Rows from block 8 of the encoder of a small segmentation model, named by matrix and row number. Rows with one number belong to one neuron. Each number is 200 + 40 x the weight over its row's rms, rounded and kept within 0 to 999. All counts start at 0.
After each neuron's rows are labels from the 100 images, of 14976, where the neuron reaches its largest size: "top examples" is what is common among them; "lies over" is the class under the peak. Only what is clearly more common there than usual is listed. The data: simulated telescope pictures of galaxies.
# gate: MLP gate (encoder.blocks.8.mlp.gate.weight, 576x192), inputs 64-127
# fc1: MLP up (encoder.blocks.8.mlp.fc1.weight, 576x192), inputs 64-127
# fc2: MLP down (encoder.blocks.8.mlp.fc2.weight, 192x576, transposed), outputs 64-127

gate.468,200,200,200,200,200,200,200,200,200,184,209,284,207,91,200,200,244,200,200,218,356,200,263,170,200,200,200,200,200,200,199,200,185,251,275,200,200,218,200,211,68,200,200,200,200,207,213,200,148,183,200,200,200,200,200,165,164,200,115,200,200,200,200,200
fc1.468,200,47,200,200,119,200,106,200,210,200,200,200,78,200,200,200,200,200,126,245,253,177,111,178,200,200,200,225,200,200,200,200,200,211,200,200,200,200,229,200,200,200,200,200,212,200,200,226,200,200,147,200,206,200,200,270,200,200,199,210,236,200,264,200
fc2.468,200,268,200,200,200,175,199,200,262,200,200,327,200,200,200,201,200,200,200,200,158,200,200,200,200,200,200,120,196,200,200,200,91,222,200,200,200,209,177,200,164,205,200,200,200,200,270,207,298,200,200,156,243,326,200,232,206,200,200,200,200,275,229,200
top examples: lensed arc
lies over: galaxy

gate.360,173,200,200,200,200,200,44,158,200,200,200,200,200,200,200,200,169,200,200,200,200,256,232,299,66,101,200,200,304,200,200,143,200,197,200,200,200,243,200,200,200,170,200,233,231,200,200,187,268,200,200,249,320,200,200,153,200,178,227,200,273,231,246,200
fc1.360,200,200,200,200,225,200,200,167,200,200,200,200,200,200,200,140,200,200,200,200,200,200,200,248,179,200,183,147,345,224,200,200,200,200,196,200,200,200,200,195,200,200,200,200,200,200,200,200,200,200,200,203,200,144,200,200,187,200,200,200,200,227,200,200
fc2.360,219,276,324,200,200,200,299,93,200,200,220,200,200,200,228,200,200,201,227,200,200,187,200,200,200,118,200,200,200,281,200,245,200,200,200,200,200,360,200,200,260,352,200,200,200,200,43,200,208,147,200,200,200,228,200,90,55,247,274,200,200,200,200,200
top examples: lensed arc
lies over: galaxy

gate.71,155,199,185,193,96,224,214,205,206,209,178,195,248,181,175,227,185,191,159,202,173,188,186,214,192,125,135,235,185,172,142,228,220,270,169,203,165,239,219,199,286,187,176,221,191,123,232,181,223,233,202,232,190,138,160,275,188,255,151,200,270,185,219,228
fc1.71,168,164,200,176,175,214,246,201,189,200,175,225,281,175,162,214,245,197,223,201,184,120,239,173,152,158,183,223,201,202,124,219,213,188,190,210,211,300,200,107,206,142,200,315,225,226,175,188,268,200,169,191,211,194,206,240,198,262,196,197,221,157,284,201
fc2.71,200,210,169,215,200,210,148,244,190,173,190,218,200,176,209,182,219,224,152,261,203,79,236,209,144,200,181,221,183,181,169,187,198,208,221,175,186,213,165,126,185,221,190,271,201,242,168,181,232,163,143,163,194,189,175,199,206,279,171,221,19,197,172,214
top examples: lensed arc; round elliptical
lies over: galaxy

gate.295,200,200,200,207,200,345,200,224,230,200,200,91,134,200,164,245,367,200,200,200,200,276,200,200,200,200,200,200,200,241,200,258,200,200,200,200,200,204,234,200,275,200,200,182,212,200,98,200,200,200,200,200,200,200,200,364,200,207,200,161,200,200,200,200
fc1.295,200,200,200,214,200,179,200,200,316,119,228,200,200,200,161,200,200,200,200,253,200,232,160,200,262,98,141,200,247,227,200,186,157,139,200,200,200,160,200,239,200,200,200,200,200,200,200,200,201,200,200,200,200,154,200,181,208,200,200,158,200,220,259,139
fc2.295,200,200,200,200,200,101,200,200,211,125,200,196,200,200,200,200,183,200,200,200,200,200,174,200,200,200,200,200,200,200,200,200,187,72,202,200,226,231,200,200,176,56,204,200,200,98,200,200,200,200,195,200,200,0,200,200,200,185,200,200,200,217,218,200
top examples: winding: clockwise outward
lies over: galaxy

gate.39,200,200,200,253,200,313,231,200,318,275,200,200,200,200,200,202,200,200,200,200,200,200,200,200,162,200,200,154,200,264,167,200,200,278,197,200,207,200,200,200,200,200,200,148,313,200,200,0,200,200,200,181,200,143,200,204,200,200,200,182,189,200,200,200
fc1.39,200,212,200,200,200,200,225,200,200,200,200,227,171,200,200,263,424,200,200,227,278,200,200,200,200,200,200,185,171,200,200,186,200,137,200,200,195,200,200,200,91,200,313,200,222,200,400,200,156,200,200,200,200,200,200,212,200,96,200,200,200,200,194,200
fc2.39,200,126,200,200,200,200,200,200,200,200,288,200,200,200,265,200,200,289,134,200,200,243,126,200,200,200,200,200,200,66,200,200,296,130,200,200,148,244,200,200,72,217,380,206,200,178,200,224,177,200,200,200,202,200,200,200,200,200,200,417,200,200,200,176
top examples: winding: clockwise outward
lies over: galaxy

gate.293,264,200,326,265,200,230,163,183,192,200,202,185,130,175,200,194,233,200,167,187,168,200,171,200,200,162,199,206,199,190,115,201,200,337,200,152,201,263,216,34,195,199,167,200,196,79,285,202,207,195,193,198,111,199,163,200,204,200,201,199,241,180,200,294
fc1.293,231,200,200,156,173,124,200,222,200,279,192,190,190,192,202,201,200,162,209,232,163,205,200,202,195,195,168,346,218,49,188,200,179,336,225,206,200,268,121,252,185,200,195,257,200,193,257,199,229,202,175,200,105,132,202,276,200,219,124,211,235,266,213,200
fc2.293,186,200,231,187,190,261,211,264,178,242,267,223,200,233,200,258,241,200,200,231,137,186,124,191,136,207,223,233,200,200,185,236,163,196,221,131,200,195,247,174,171,169,200,189,201,200,196,302,228,195,202,150,212,200,202,195,224,200,200,169,171,200,202,234
top examples: lensed arc; flattened elliptical
lies over: galaxy